{
  "input": "log_mel",
  "num_classes": 41,
  "kernel_size": 5,
  "rnn_residual": true,
  "grad_clip": 1.0,
  "steps": 1300,
  "weight_decay": 0.1
}
Rows from block 3 of a small audio frame classifier, named by matrix and row number. Each number is 200 + 40 x the weight over its row's rms, rounded and kept within 0 to 999. All counts start at 0. After the name is the row's rms in percent of the matrix's.
After each channel's rows are labels from the 100 clips, of 14976, where the channel reaches its highest value: "responds to" is what is common among them; "peak on" is the class under the peak. Only what is clearly more common there than usual is listed. The data: short made-up English sentences, spoken by a formant synthesiser in many voices. In brackets: how many of the 100, against the usual share in percent.
# conv: width-5 conv (model.blocks.3.conv.weight, 128x128x5, each kernel summed), inputs 0-127

conv.121,090,229,193,253,203,246,185,176,253,262,223,153,205,229,183,174,213,208,224,184,188,214,145,238,215,190,211,167,154,201,196,221,196,142,186,210,149,213,186,212,161,215,212,198,131,206,149,204,162,201,193,241,315,217,183,228,163,282,81,185,336,244,180,223,228,249,199,166,231,230,177,253,238,149,251,250,242,209,197,175,279,202,219,169,184,180,209,246,213,203,208,269,264,243,227,266,245,177,187,166,169,228,267,305,160,223,176,233,219,170,174,206,184,247,255,197,259,222,238,194,177,200,178,213,114,154,148,223,190
responds to: /z/ (84 vs 47.4); number of words: 4 (72 vs 27.6); sentence kind: question (52 vs 25.3); "where" (44 vs 12.6)
peak on: /z/ (82 vs 1)

conv.61,105,234,276,95,198,239,180,229,194,203,232,202,169,192,194,219,202,167,137,157,207,225,139,238,185,282,168,215,192,180,177,214,207,224,203,215,182,179,280,252,240,210,147,185,171,263,294,225,207,244,196,180,183,220,243,236,189,130,249,208,305,169,245,147,128,208,226,187,154,145,208,149,157,170,157,208,204,175,122,182,196,175,161,220,249,280,269,216,197,143,229,145,182,248,159,194,215,202,194,221,182,198,290,170,166,190,141,216,147,153,183,196,169,145,210,120,171,139,188,191,257,247,225,220,170,211,176,236,223
responds to: /ð/ (78 vs 44.2); number of words: 4 (61 vs 27.6); "the" (38 vs 15.1); "is" (37 vs 12.8)
peak on: /ð/ (34 vs 0.6)

conv.65,111,226,103,244,234,238,137,161,204,238,210,163,155,202,186,283,204,186,181,245,231,184,36,220,190,113,211,202,161,220,209,185,186,172,145,177,180,171,187,185,183,140,165,216,284,178,134,173,228,176,142,280,204,228,159,171,193,199,256,223,294,228,213,155,172,236,184,214,216,209,205,163,183,224,251,261,209,186,222,245,217,169,277,214,167,141,160,181,180,256,211,265,216,216,238,213,246,180,221,197,256,209,267,181,195,245,196,205,201,229,163,170,186,191,216,171,198,224,196,218,291,264,240,197,247,146,214,239,221
responds to: /æ/ (71 vs 35.5); "that" (50 vs 13.6)
peak on: /t/ (96 vs 3.3)

conv.116,117,176,236,302,197,235,291,201,239,188,250,274,263,247,240,247,254,259,258,247,146,215,219,170,218,201,184,171,224,206,222,210,223,206,247,193,210,216,197,231,240,183,216,197,142,146,138,211,197,142,190,204,208,181,248,245,180,195,191,217,66,229,246,177,224,184,227,211,151,199,147,221,166,232,191,177,253,163,259,246,192,223,176,234,284,115,248,220,240,145,168,221,174,188,208,231,187,127,199,223,177,218,183,218,212,228,198,199,175,221,252,217,150,141,206,165,301,197,160,151,233,258,180,146,170,151,247,151,169
responds to: /ɝ/ (92 vs 48.9); number of words: 3 (26 vs 5.2)
peak on: /ɝ/ (92 vs 2.4)

conv.64,091,197,149,190,143,218,185,194,220,183,239,220,184,210,245,304,241,212,181,216,163,157,130,214,211,177,198,215,262,181,187,198,171,168,193,225,212,161,180,185,185,215,248,249,179,230,221,194,268,194,220,231,144,212,203,203,116,237,179,179,304,228,239,140,210,186,216,223,212,285,215,209,293,205,216,198,150,228,204,240,209,170,228,271,129,213,155,235,243,158,197,297,158,249,216,161,187,135,166,158,201,126,171,168,113,180,228,233,228,218,115,259,180,226,237,157,258,195,235,224,229,274,199,135,147,217,193,174,252
responds to: /ɝ/ (87 vs 48.9); "her" (46 vs 14); "our" (36 vs 14)
peak on: /ɝ/ (47 vs 2.4)

conv.79,090,211,271,175,175,209,245,199,229,201,254,208,223,220,234,189,215,244,273,158,243,300,50,195,209,242,231,197,196,156,187,273,187,195,192,304,220,218,231,236,223,185,224,200,244,154,221,225,273,167,162,195,177,203,256,197,229,231,171,215,201,247,223,215,198,195,138,218,208,196,206,228,230,202,243,92,134,226,143,202,183,183,251,158,244,128,283,244,192,180,200,231,234,155,199,244,190,194,218,204,178,199,213,173,262,263,153,211,205,156,235,238,154,217,171,105,186,186,180,183,168,278,195,179,207,165,207,138,184
responds to: /eɪ/ (60 vs 28.1); "later" (39 vs 2.7); number of words: 3 (37 vs 5.2)
peak on: /t/ (86 vs 3.3)

conv.120,083,193,173,137,258,216,237,219,176,234,189,197,176,224,79,213,267,181,251,190,191,199,182,160,239,166,161,171,185,205,232,217,202,282,234,243,251,257,208,253,199,245,219,206,300,270,248,226,215,207,167,168,165,242,263,233,210,193,233,186,251,149,167,287,262,186,167,243,241,294,194,196,233,188,173,208,156,179,256,204,245,187,169,202,162,166,200,224,197,231,207,221,194,171,299,266,198,270,193,231,180,192,126,196,209,185,226,216,180,193,249,222,202,230,200,148,328,256,202,186,221,173,182,186,166,254,241,229,207
responds to: /ʃ/ (62 vs 21.2); sentence kind: request (37 vs 12.4); "show" (36 vs 3.2); "me" (36 vs 6.4)
peak on: /ʃ/ (56 vs 0.7)

conv.87,083,175,145,182,214,223,141,206,233,153,205,218,195,222,233,164,212,222,247,209,154,277,114,230,230,135,180,154,190,178,154,159,141,230,213,165,136,164,175,190,202,247,158,200,240,204,61,208,263,263,186,208,194,221,208,164,299,256,274,182,197,191,230,229,190,197,222,221,291,207,248,232,225,150,262,169,225,208,276,184,173,160,210,207,192,144,254,238,230,203,162,153,219,238,239,228,199,136,211,236,143,195,147,232,208,223,139,193,226,259,234,232,261,232,189,180,149,208,219,235,173,278,151,227,189,196,201,199,247
responds to: /z/ (84 vs 47.4); /w/ (77 vs 39.1); sentence kind: question (59 vs 25.3); "is" (57 vs 12.8)
peak on: /ɪ/ (47 vs 2.7)

conv.114,120,154,262,217,166,229,196,216,157,222,201,171,220,229,263,210,168,178,233,170,186,146,152,160,153,222,209,228,247,158,197,203,188,155,209,232,211,179,115,238,206,148,174,191,283,252,183,172,201,288,275,169,203,188,208,164,224,183,242,211,198,229,212,172,279,182,215,183,175,194,244,243,215,319,216,199,201,169,163,173,185,212,196,247,173,251,209,268,156,275,277,221,180,238,236,174,265,245,221,225,185,176,257,191,214,183,204,154,140,205,223,262,202,253,258,183,223,275,250,174,233,203,197,166,93,202,305,240,168
responds to: pink noise (71 vs 9.9); voice: child-like voice (57 vs 24.9); muffled (low-pass) (36 vs 12.3)
peak on: silence (100 vs 50.1)

conv.86,093,209,254,200,196,247,237,251,173,183,154,213,197,200,193,190,216,208,197,245,203,201,241,214,179,237,168,247,251,218,200,223,196,207,248,166,168,202,139,167,158,173,190,290,243,136,182,171,240,205,218,196,169,217,132,147,229,200,202,196,299,226,241,203,169,210,159,232,261,252,216,199,216,204,226,263,197,236,250,205,186,275,225,254,245,189,135,164,241,121,193,274,189,175,327,211,247,215,230,245,214,256,208,261,219,242,293,198,225,237,181,176,254,247,187,151,197,161,168,189,318,255,163,247,229,196,174,230,249
responds to: number of words: 4 (58 vs 27.6); "is" (30 vs 12.8); number of words: 3 (25 vs 5.2)
peak on: /k/ (36 vs 1.8)

conv.6,101,202,261,122,232,195,235,186,190,193,222,197,191,225,192,208,228,139,177,172,205,215,194,161,176,225,194,235,276,221,183,170,177,238,173,205,239,148,258,203,206,137,188,213,233,195,303,162,193,274,317,240,230,199,170,267,207,226,256,243,311,212,217,163,188,216,190,276,200,163,204,242,213,195,185,230,195,211,210,199,191,210,248,236,213,198,202,291,242,196,161,192,240,183,247,134,230,191,225,253,233,199,269,227,269,195,258,179,182,274,199,244,269,151,228,283,270,165,227,225,218,152,216,252,268,217,221,213,253
responds to: /aɪ/ (77 vs 35.4); /m/ (63 vs 34.8); number of words: 4 (63 vs 27.6); "my" (56 vs 14.3)
peak on: /aɪ/ (73 vs 2.4)

conv.81,095,248,192,149,231,224,195,247,249,283,181,248,277,187,184,159,241,162,199,221,173,230,272,214,196,187,194,202,209,192,217,153,247,227,182,210,224,252,204,229,203,216,218,272,245,212,258,275,242,167,249,166,202,185,218,167,197,218,211,162,164,147,250,193,208,252,219,165,145,250,236,81,208,211,222,238,163,172,222,297,250,194,227,243,261,268,184,190,226,191,181,184,188,192,173,162,217,206,200,207,281,244,139,286,278,227,166,197,192,208,199,241,209,116,180,211,257,164,184,156,181,174,189,200,210,96,149,273,185
responds to: /ɔ/ (72 vs 21.2); number of words: 4 (62 vs 27.6)
peak on: /ɔ/ (69 vs 1.3)

conv.38,094,173,137,179,286,234,218,188,214,197,194,124,202,184,206,211,155,165,216,218,170,213,177,168,199,165,227,170,213,225,186,240,169,136,219,155,185,171,195,229,142,177,187,221,236,142,162,169,247,205,177,156,222,205,119,232,219,133,208,78,221,152,223,152,214,134,124,211,171,234,126,144,232,200,173,282,217,175,263,213,179,181,169,127,161,184,230,144,208,211,198,170,207,130,238,192,212,241,263,202,235,145,198,210,192,220,148,245,182,325,227,221,196,185,233,123,212,169,153,203,204,241,218,255,241,159,276,230,196
responds to: quiet level (61 vs 28.4); /ʃ/ (55 vs 21.2)
peak on: /ʃ/ (43 vs 0.7)

conv.93,086,190,251,164,137,214,214,209,235,181,174,233,200,269,257,225,175,180,249,209,144,245,138,236,188,194,221,200,219,123,251,230,193,241,248,190,160,242,199,184,194,298,283,208,203,165,139,216,224,183,209,237,132,164,169,254,260,160,214,217,146,181,247,291,205,217,212,142,195,189,231,169,155,209,192,257,233,168,234,153,272,211,243,181,192,220,106,206,210,186,221,224,202,244,258,191,166,95,199,175,156,203,125,151,227,311,199,226,161,182,258,189,218,216,211,136,216,162,200,154,162,172,181,156,158,234,174,193,214
responds to: white noise (44 vs 10.5)
peak on: /aɪ/ (39 vs 2.4)

conv.29,092,175,204,247,139,193,159,195,203,283,166,195,167,141,175,237,173,199,150,172,177,170,231,230,207,140,215,184,150,108,161,168,212,219,181,273,237,224,155,220,232,154,238,180,98,231,260,192,223,233,135,196,260,180,147,160,165,146,221,169,167,143,189,201,238,221,163,178,192,143,184,190,190,238,265,208,191,167,191,152,208,197,203,218,218,185,221,205,200,210,152,115,222,240,292,200,204,211,165,247,314,179,251,163,251,217,195,163,125,238,205,194,181,202,143,110,201,170,221,143,158,222,190,147,198,150,228,137,252
responds to: /i/ (88 vs 53.9); /v/ (71 vs 28.9); "every" (64 vs 14.3)
peak on: /ɹ/ (71 vs 1.8)

conv.20,087,131,174,186,228,206,178,113,142,166,193,217,206,140,145,236,186,206,171,235,191,159,25,242,203,269,255,202,234,217,188,178,158,144,146,189,200,152,188,105,138,167,224,236,176,228,178,202,200,203,160,218,184,230,134,208,242,230,242,238,153,217,140,194,216,209,169,190,219,165,183,167,208,253,179,180,194,215,217,186,131,265,220,170,143,149,217,179,117,243,210,192,211,247,194,226,198,202,213,186,175,261,228,223,143,241,235,195,215,207,185,178,240,165,201,155,233,223,214,292,231,239,197,259,287,226,152,227,214
responds to: /aɪ/ (83 vs 35.4); quiet level (57 vs 28.4); "my" (40 vs 14.3); pink noise (34 vs 9.9)
peak on: /aɪ/ (81 vs 2.4)

conv.18,097,172,181,236,260,190,240,153,228,141,159,156,232,128,200,129,178,224,225,197,189,215,191,193,194,215,265,175,207,198,226,168,221,263,175,145,211,191,225,100,209,247,245,197,303,222,229,201,247,188,119,228,193,139,193,216,170,254,220,163,201,183,162,177,199,222,235,237,151,175,145,168,216,192,213,201,190,196,118,181,217,161,181,256,137,108,198,158,163,158,159,271,211,188,294,266,178,183,265,133,179,162,208,188,194,153,225,190,240,172,162,235,216,213,121,161,247,220,206,222,129,142,212,225,233,252,142,157,178
responds to: white noise (51 vs 10.5)
peak on: /aɪ/ (30 vs 2.4); /æ/ (29 vs 2)

conv.109,081,228,187,166,169,170,191,192,139,161,194,205,185,227,203,145,200,234,173,244,225,226,303,198,256,234,142,185,220,206,239,224,225,230,169,151,154,191,191,222,222,154,253,111,217,211,160,132,199,166,190,178,156,209,141,204,192,184,232,241,278,237,295,193,171,219,178,198,206,273,188,202,270,208,242,187,172,208,211,186,188,275,204,182,154,199,159,279,155,225,171,183,275,184,218,198,222,183,260,252,196,163,296,191,121,190,250,157,147,180,185,263,231,266,192,127,216,208,191,232,250,202,149,264,251,216,184,140,124
responds to: /ŋ/ (41 vs 10.2); "sang" (31 vs 3); "he" (25 vs 7.8); number of words: 3 (25 vs 5.2)
peak on: /æ/ (38 vs 2)

conv.36,088,249,220,196,179,195,199,174,234,188,183,235,175,181,201,241,180,159,182,207,195,170,247,227,204,175,227,251,220,231,183,201,213,221,227,195,226,268,183,198,234,118,205,150,176,222,254,175,158,174,249,177,205,250,121,250,155,162,49,221,386,205,232,172,152,214,209,179,142,236,135,130,152,223,167,174,207,95,219,181,219,170,183,187,159,171,136,203,190,172,218,229,169,147,257,198,196,193,125,173,210,177,227,191,194,218,219,233,188,212,206,189,240,186,214,232,154,173,180,230,160,213,214,230,262,275,170,197,215
responds to: /eɪ/ (69 vs 28.1); "today" (46 vs 2.8); pink noise (29 vs 9.9); number of words: 3 (25 vs 5.2)
peak on: /d/ (48 vs 1)

conv.47,143,238,206,222,239,271,264,191,233,212,164,191,212,239,197,227,251,159,234,298,226,216,272,204,247,172,198,249,248,307,279,270,197,189,211,196,202,190,233,195,183,220,202,190,135,269,233,232,220,206,160,201,163,203,188,216,174,260,170,236,214,235,202,205,255,238,189,139,193,203,174,148,203,211,161,215,289,156,236,193,248,196,212,179,190,149,254,125,203,205,193,165,233,160,137,269,156,188,189,173,210,277,221,241,162,209,230,282,280,235,198,192,238,103,160,232,252,215,215,254,179,176,266,233,250,232,168,181,220
responds to: number of words: 3 (35 vs 5.2); white noise (34 vs 10.5)
peak on: /æ/ (53 vs 2)

conv.75,113,202,240,232,128,231,266,197,256,257,149,226,169,197,201,168,180,211,182,144,138,181,210,185,127,156,233,221,198,146,239,154,186,184,271,254,179,188,166,243,169,161,168,213,114,126,245,226,169,233,289,189,262,214,227,153,259,177,248,190,272,220,252,149,230,198,229,222,124,210,182,217,178,150,250,165,227,214,212,202,181,219,194,261,244,187,217,229,252,202,266,183,200,207,238,193,200,204,192,263,230,236,209,208,229,233,220,141,201,187,192,260,171,233,212,319,75,213,217,193,199,232,267,203,185,228,237,194,174
responds to: pink noise (68 vs 9.9); quiet level (63 vs 28.4); reverberation (53 vs 26.3); muffled (low-pass) (42 vs 12.3)
peak on: silence (100 vs 50.1)

conv.96,104,189,179,195,170,272,209,155,120,197,204,162,201,253,240,190,173,183,180,181,216,215,176,248,228,162,198,218,236,227,258,172,189,144,200,230,236,178,135,105,138,224,223,180,197,196,131,171,164,208,218,217,117,179,118,187,232,217,196,205,234,298,208,190,318,222,176,215,91,211,232,226,208,237,262,195,166,202,141,146,232,217,188,259,206,231,181,206,96,192,204,158,176,294,217,208,186,187,165,242,160,206,188,169,142,170,285,220,211,176,163,188,196,182,209,198,122,260,246,178,226,229,203,254,220,167,203,227,166
responds to: /æ/ (62 vs 35.5); "that" (49 vs 13.6); "who" (31 vs 12.7)
peak on: /æ/ (60 vs 2)

conv.112,106,168,281,234,123,183,244,176,184,253,246,231,211,207,206,228,216,254,244,198,243,201,133,203,154,246,217,224,190,222,201,202,224,174,147,187,189,230,206,149,175,258,232,206,233,209,165,203,215,205,137,204,189,150,213,149,190,225,243,293,7,202,155,231,283,179,168,274,224,234,276,232,205,239,199,253,184,157,238,213,139,184,212,185,239,178,173,201,195,188,222,182,173,202,156,249,197,177,200,230,92,192,138,206,179,204,187,176,201,230,234,162,239,233,209,228,184,200,186,135,119,241,227,166,197,187,245,219,210
responds to: /ɝ/ (77 vs 48.9); "our" (32 vs 14)
peak on: /ɝ/ (34 vs 2.4)

conv.80,089,180,205,164,185,210,212,187,194,197,147,255,213,225,192,202,272,216,259,234,148,218,183,229,213,199,201,215,214,243,190,202,182,199,178,183,239,221,175,181,179,215,166,206,196,185,227,206,209,222,250,220,254,182,112,193,234,177,185,219,184,219,209,295,163,207,282,175,248,277,180,168,180,249,229,293,250,217,264,189,224,266,198,204,86,125,268,213,203,210,189,173,247,228,229,169,177,189,215,248,188,222,224,244,282,259,200,209,223,213,181,291,163,251,116,321,313,197,186,254,248,210,206,190,234,248,191,178,210
responds to: number of words: 4 (63 vs 27.6); /aɪ/ (61 vs 35.4); "my" (45 vs 14.3)
peak on: /aɪ/ (52 vs 2.4)

conv.55,104,223,198,287,208,212,146,186,201,265,278,162,204,196,233,251,179,222,201,148,221,223,265,211,235,219,255,124,179,219,184,208,217,226,163,119,185,160,162,164,190,185,198,136,244,180,188,197,154,190,159,160,188,217,208,156,197,156,149,198,128,210,196,234,255,189,167,212,165,127,216,188,212,194,218,181,227,170,262,171,180,193,265,166,301,191,233,168,204,218,205,116,223,170,223,172,217,218,198,159,208,186,103,189,217,169,125,209,185,229,251,172,230,263,212,361,159,197,191,187,146,159,193,135,180,217,227,135,186
responds to: "this" (52 vs 14.4)
peak on: /ɪ/ (37 vs 2.7); /s/ (27 vs 2.3)

conv.42,117,236,106,167,274,246,196,214,187,146,190,144,233,252,196,205,220,189,235,222,178,199,267,200,223,210,179,224,243,256,237,243,241,209,220,185,183,218,176,218,210,225,187,162,190,209,251,191,171,194,302,225,239,233,192,215,216,174,235,185,410,181,188,178,236,192,160,164,255,239,206,160,145,235,217,282,158,179,202,235,181,226,214,190,208,159,184,174,207,180,228,126,217,165,159,225,183,182,193,151,262,266,242,247,210,187,201,214,210,229,215,213,212,196,167,268,306,171,208,244,187,159,246,239,186,258,172,229,208
responds to: number of words: 4 (77 vs 27.6); /w/ (75 vs 39.1); sentence kind: question (66 vs 25.3); "is" (61 vs 12.8)
peak on: /ɪ/ (53 vs 2.7)

conv.59,120,207,184,73,262,214,146,148,249,169,219,255,204,162,229,203,244,147,199,214,162,152,215,215,163,174,230,233,134,198,170,179,189,196,144,206,247,173,222,279,199,261,242,191,150,227,134,257,228,122,173,163,190,231,229,165,175,112,238,201,164,156,130,167,244,207,271,149,179,191,226,128,259,202,182,182,210,194,188,262,178,237,308,220,196,216,234,208,230,236,217,234,193,242,182,263,190,149,189,167,245,240,215,228,247,205,192,212,221,186,247,210,192,134,162,146,214,173,170,243,251,213,219,186,265,267,236,167,202
responds to: /ɔ/ (93 vs 21.2); number of words: 4 (58 vs 27.6); rumble (34 vs 9.3); pink noise (33 vs 9.9)
peak on: /ɔ/ (93 vs 1.3)

conv.117,111,142,210,246,147,217,207,166,180,216,268,196,233,150,213,147,206,208,186,147,229,167,120,227,172,177,200,173,197,175,190,154,170,150,187,234,160,194,217,216,169,162,193,242,250,203,159,203,153,344,259,206,189,188,199,214,276,173,243,152,175,181,211,183,216,198,217,160,129,196,237,236,233,253,238,173,217,211,171,171,200,234,231,233,203,288,260,260,211,208,222,252,195,237,270,157,183,224,209,269,211,152,199,149,254,183,227,173,199,170,223,254,210,268,256,238,107,281,264,178,240,199,153,208,250,200,263,273,193
responds to: pink noise (63 vs 9.9); quiet level (60 vs 28.4); voice: child-like voice (55 vs 24.9); muffled (low-pass) (34 vs 12.3)
peak on: silence (100 vs 50.1)

conv.41,114,252,252,219,228,172,208,182,226,221,200,159,178,208,212,233,164,229,176,187,209,206,255,185,243,175,213,245,171,170,170,230,250,217,179,201,196,204,239,236,215,193,189,215,321,224,177,160,187,198,280,183,200,228,202,163,209,207,235,152,343,193,271,186,192,163,191,253,171,269,191,197,225,205,217,229,239,241,264,202,205,221,255,252,203,286,248,243,273,239,232,230,185,183,258,212,270,180,170,253,262,216,279,147,220,188,192,157,243,247,235,260,169,249,226,312,205,211,191,237,235,238,216,263,265,244,164,197,213
responds to: quiet level (60 vs 28.4); pink noise (52 vs 9.9); white noise (35 vs 10.5)
peak on: silence (88 vs 50.1)

conv.25,096,242,169,217,126,160,80,179,170,181,157,113,171,178,192,150,125,144,205,201,194,158,233,194,248,122,228,202,201,233,174,221,193,207,171,208,212,156,146,144,187,214,216,178,124,191,232,239,205,283,212,159,98,201,195,166,160,195,137,161,230,216,207,183,231,158,204,122,224,246,174,209,199,239,161,235,64,197,195,254,184,218,212,207,209,142,186,194,223,223,195,228,142,208,188,195,133,166,235,150,121,150,183,175,165,157,186,248,217,149,139,238,236,186,158,191,233,228,241,179,251,158,227,226,192,194,177,208,200
responds to: /aɪ/ (61 vs 35.4); /ʃ/ (45 vs 21.2); "she" (40 vs 7.7)
peak on: /aɪ/ (56 vs 2.4); /i/ (35 vs 2.8)

conv.4,105,212,254,162,239,208,248,238,166,223,216,171,201,237,200,136,170,279,191,235,246,176,227,205,266,265,271,241,250,296,249,222,254,275,181,242,203,175,195,171,219,280,144,195,210,249,177,143,228,274,219,209,158,172,204,206,158,195,194,185,228,242,233,204,147,187,120,192,170,249,249,174,246,170,259,204,166,197,214,162,217,167,173,247,99,188,160,141,93,222,197,263,228,242,196,205,206,217,229,209,136,225,242,266,190,187,196,231,203,169,221,225,219,156,185,184,193,212,212,204,212,190,277,294,209,186,234,245,238
responds to: sentence kind: question (80 vs 25.3); /w/ (74 vs 39.1); number of words: 4 (70 vs 27.6); "where" (63 vs 12.6)
peak on: /aʊ/ (34 vs 1.4)

conv.30,127,215,210,166,178,181,183,205,151,238,210,226,201,176,186,255,226,221,202,172,221,181,408,214,180,214,217,186,160,215,169,195,153,236,204,222,239,190,233,170,174,179,205,168,232,178,158,206,200,206,237,209,167,162,225,211,180,190,205,151,215,218,159,226,189,189,276,200,230,229,149,194,149,154,149,280,225,233,266,213,162,225,185,222,136,211,169,206,240,145,189,154,176,180,218,192,179,173,145,106,160,205,152,187,218,171,249,221,141,209,215,182,162,159,214,385,200,190,163,214,146,201,167,212,171,216,143,185,229
responds to: /ɛ/ (96 vs 47.1); sentence kind: question (84 vs 25.3); /w/ (76 vs 39.1); "where" (72 vs 12.6)
peak on: /ɹ/ (99 vs 1.8)

conv.60,095,200,147,155,215,270,198,219,238,187,206,216,218,204,206,54,219,207,154,238,208,188,200,227,234,140,144,154,133,175,257,196,179,206,203,208,161,254,260,208,268,189,163,179,184,195,237,190,222,210,203,241,169,139,252,195,251,199,212,252,168,204,276,277,165,242,187,177,112,257,248,209,178,259,217,153,225,265,200,278,274,210,175,186,150,208,195,172,196,167,147,258,254,205,155,212,142,189,200,215,214,216,113,198,178,182,206,194,196,120,187,156,202,228,203,297,225,204,252,236,234,121,219,172,220,222,184,199,180
responds to: /z/ (79 vs 47.4); number of words: 4 (59 vs 27.6); sentence kind: request (29 vs 12.4)
peak on: /k/ (35 vs 1.8); /b/ (29 vs 0.8)

conv.17,100,180,224,137,261,170,158,191,199,204,128,261,164,128,163,189,184,85,209,209,212,183,189,155,150,182,168,186,184,136,176,224,196,259,175,237,210,120,205,182,203,264,216,171,222,193,261,232,266,200,203,137,93,225,174,176,230,224,237,208,327,135,180,204,197,178,153,230,220,183,225,175,249,146,92,225,163,148,174,172,198,113,204,237,150,207,205,197,148,213,247,245,205,173,193,205,239,239,227,232,153,177,168,152,195,172,176,216,220,167,196,212,262,163,214,166,214,190,244,215,169,135,172,210,197,169,154,230,235
responds to: /tʃ/ (71 vs 14.3); "child" (34 vs 2)
peak on: /tʃ/ (69 vs 0.6)

conv.123,094,182,176,233,170,189,256,206,194,232,284,215,220,245,235,167,188,189,299,197,161,193,151,203,210,241,169,179,215,187,212,237,153,197,184,199,200,214,204,177,242,218,246,201,232,230,160,236,175,193,173,170,152,195,206,176,195,259,92,242,134,282,158,222,297,255,219,128,170,253,201,246,234,198,201,84,197,222,116,263,274,213,203,219,237,230,160,225,214,219,247,247,205,246,201,191,147,202,159,132,218,210,161,135,173,219,186,175,224,177,160,165,183,187,180,107,194,238,228,163,139,179,207,169,133,269,172,160,203
responds to: /ɝ/ (86 vs 48.9); quiet level (63 vs 28.4)
peak on: /ɝ/ (79 vs 2.4)

conv.14,097,220,115,198,251,232,241,162,159,145,238,209,212,212,203,261,222,231,166,262,203,175,344,219,200,206,212,157,242,210,209,198,237,238,197,141,185,189,231,267,158,195,176,153,297,228,149,221,235,201,234,181,143,168,187,178,200,206,184,184,103,160,175,185,189,230,167,206,180,225,194,193,232,210,239,195,218,163,179,231,241,198,246,202,144,297,214,155,271,191,210,160,178,195,141,203,211,122,208,168,210,272,150,196,195,170,136,214,207,159,197,199,252,83,247,174,209,235,158,257,153,127,235,246,199,183,193,172,200
responds to: /z/ (95 vs 47.4); number of words: 4 (78 vs 27.6); "is" (54 vs 12.8); sentence kind: question (54 vs 25.3)
peak on: /ɪ/ (84 vs 2.7)

conv.98,095,152,149,171,153,189,171,242,178,204,232,220,211,190,214,299,237,154,191,223,151,213,277,193,204,191,236,218,234,183,243,158,141,212,207,215,200,172,208,192,212,242,255,224,300,183,198,225,219,234,163,181,168,201,245,231,164,203,132,241,251,210,157,206,243,203,168,169,99,147,264,146,235,223,227,193,195,127,170,248,232,179,249,182,155,237,177,153,202,186,172,200,168,282,263,201,306,228,203,218,141,220,205,207,187,236,179,256,201,153,162,202,205,105,229,219,255,215,222,280,151,87,208,187,204,204,175,154,175
responds to: number of words: 3 (28 vs 5.2)
peak on: /ʃ/ (25 vs 0.7)

conv.118,121,149,304,209,194,209,208,191,163,288,187,194,213,168,198,237,177,235,170,182,273,222,133,195,150,254,246,249,207,178,165,229,211,155,188,234,197,215,135,243,163,190,210,247,242,167,229,208,232,257,239,193,261,172,227,230,207,191,304,168,202,178,244,139,227,200,178,230,241,165,187,190,204,216,188,192,143,182,183,172,184,185,199,209,284,263,210,249,205,248,257,266,224,202,274,245,200,252,213,302,203,142,242,194,229,212,238,213,148,129,130,248,212,226,213,160,191,241,195,134,258,257,221,236,178,158,261,233,255
responds to: /ʃ/ (45 vs 21.2)
peak on: /ʃ/ (37 vs 0.7); /s/ (26 vs 2.3)

conv.34,098,207,197,166,215,146,214,264,279,218,293,244,202,241,304,264,226,282,273,186,115,203,121,193,183,183,125,174,186,237,205,186,203,139,165,222,243,240,174,198,212,232,216,206,135,211,221,219,182,168,221,183,140,238,243,159,174,214,165,236,250,205,193,221,232,227,202,206,103,217,184,169,193,153,178,158,145,161,184,215,233,218,199,237,223,162,195,218,201,163,220,185,134,238,142,180,137,152,154,222,191,182,211,223,202,169,205,165,186,200,221,196,173,198,121,127,177,189,153,132,178,291,187,154,230,141,168,268,163
responds to: /ɝ/ (88 vs 48.9)
peak on: /ɝ/ (80 vs 2.4)

conv.40,106,276,217,189,175,234,222,164,183,237,189,165,187,264,205,158,210,184,188,235,156,173,233,220,241,192,214,201,239,238,231,251,197,215,231,198,240,226,190,204,242,228,230,253,177,208,261,165,217,156,240,262,205,283,174,230,183,236,162,194,378,237,195,178,269,147,231,225,191,220,154,118,187,252,189,246,208,174,257,202,152,246,220,212,219,205,161,195,284,214,198,218,139,226,236,211,195,190,236,194,265,247,248,234,147,135,178,216,226,225,217,217,217,192,184,237,247,166,256,239,200,290,268,274,239,244,210,228,243
responds to: sentence kind: question (62 vs 25.3); "where" (47 vs 12.6); "our" (45 vs 14); "was" (40 vs 12.5)
peak on: /aʊ/ (45 vs 1.4)

conv.119,124,180,220,223,213,198,226,197,227,175,172,219,199,185,199,230,218,211,162,194,218,240,91,190,191,196,166,240,146,224,222,159,146,182,228,181,157,194,140,297,178,173,171,235,324,172,227,187,181,254,267,144,232,161,201,194,232,208,195,196,119,167,199,184,229,150,122,209,190,206,252,244,215,193,175,154,141,215,176,233,189,224,165,250,82,227,181,222,184,193,254,190,190,173,192,169,236,230,152,272,126,189,154,212,239,192,180,199,196,156,182,229,135,226,214,111,91,191,223,121,217,152,224,199,195,163,266,233,211
responds to: pink noise (63 vs 9.9); quiet level (61 vs 28.4); voice: child-like voice (57 vs 24.9); reverberation (56 vs 26.3)
peak on: silence (100 vs 50.1)

conv.125,102,125,216,172,177,147,135,190,169,195,174,187,196,183,215,236,180,147,167,216,267,129,209,142,128,225,147,190,193,181,180,120,129,143,177,184,178,191,214,180,168,157,198,171,212,145,248,172,218,252,197,208,235,214,198,195,260,167,216,203,190,133,237,168,225,159,224,234,128,265,212,210,156,309,212,184,231,214,184,96,226,264,235,187,212,295,214,198,175,156,168,183,160,144,219,223,180,263,211,218,173,128,253,161,191,141,178,179,165,202,237,216,171,216,248,261,164,161,176,239,190,269,176,189,175,245,248,265,153
responds to: quiet level (58 vs 28.4); pink noise (56 vs 9.9); voice: child-like voice (55 vs 24.9); white noise (41 vs 10.5)
peak on: silence (100 vs 50.1)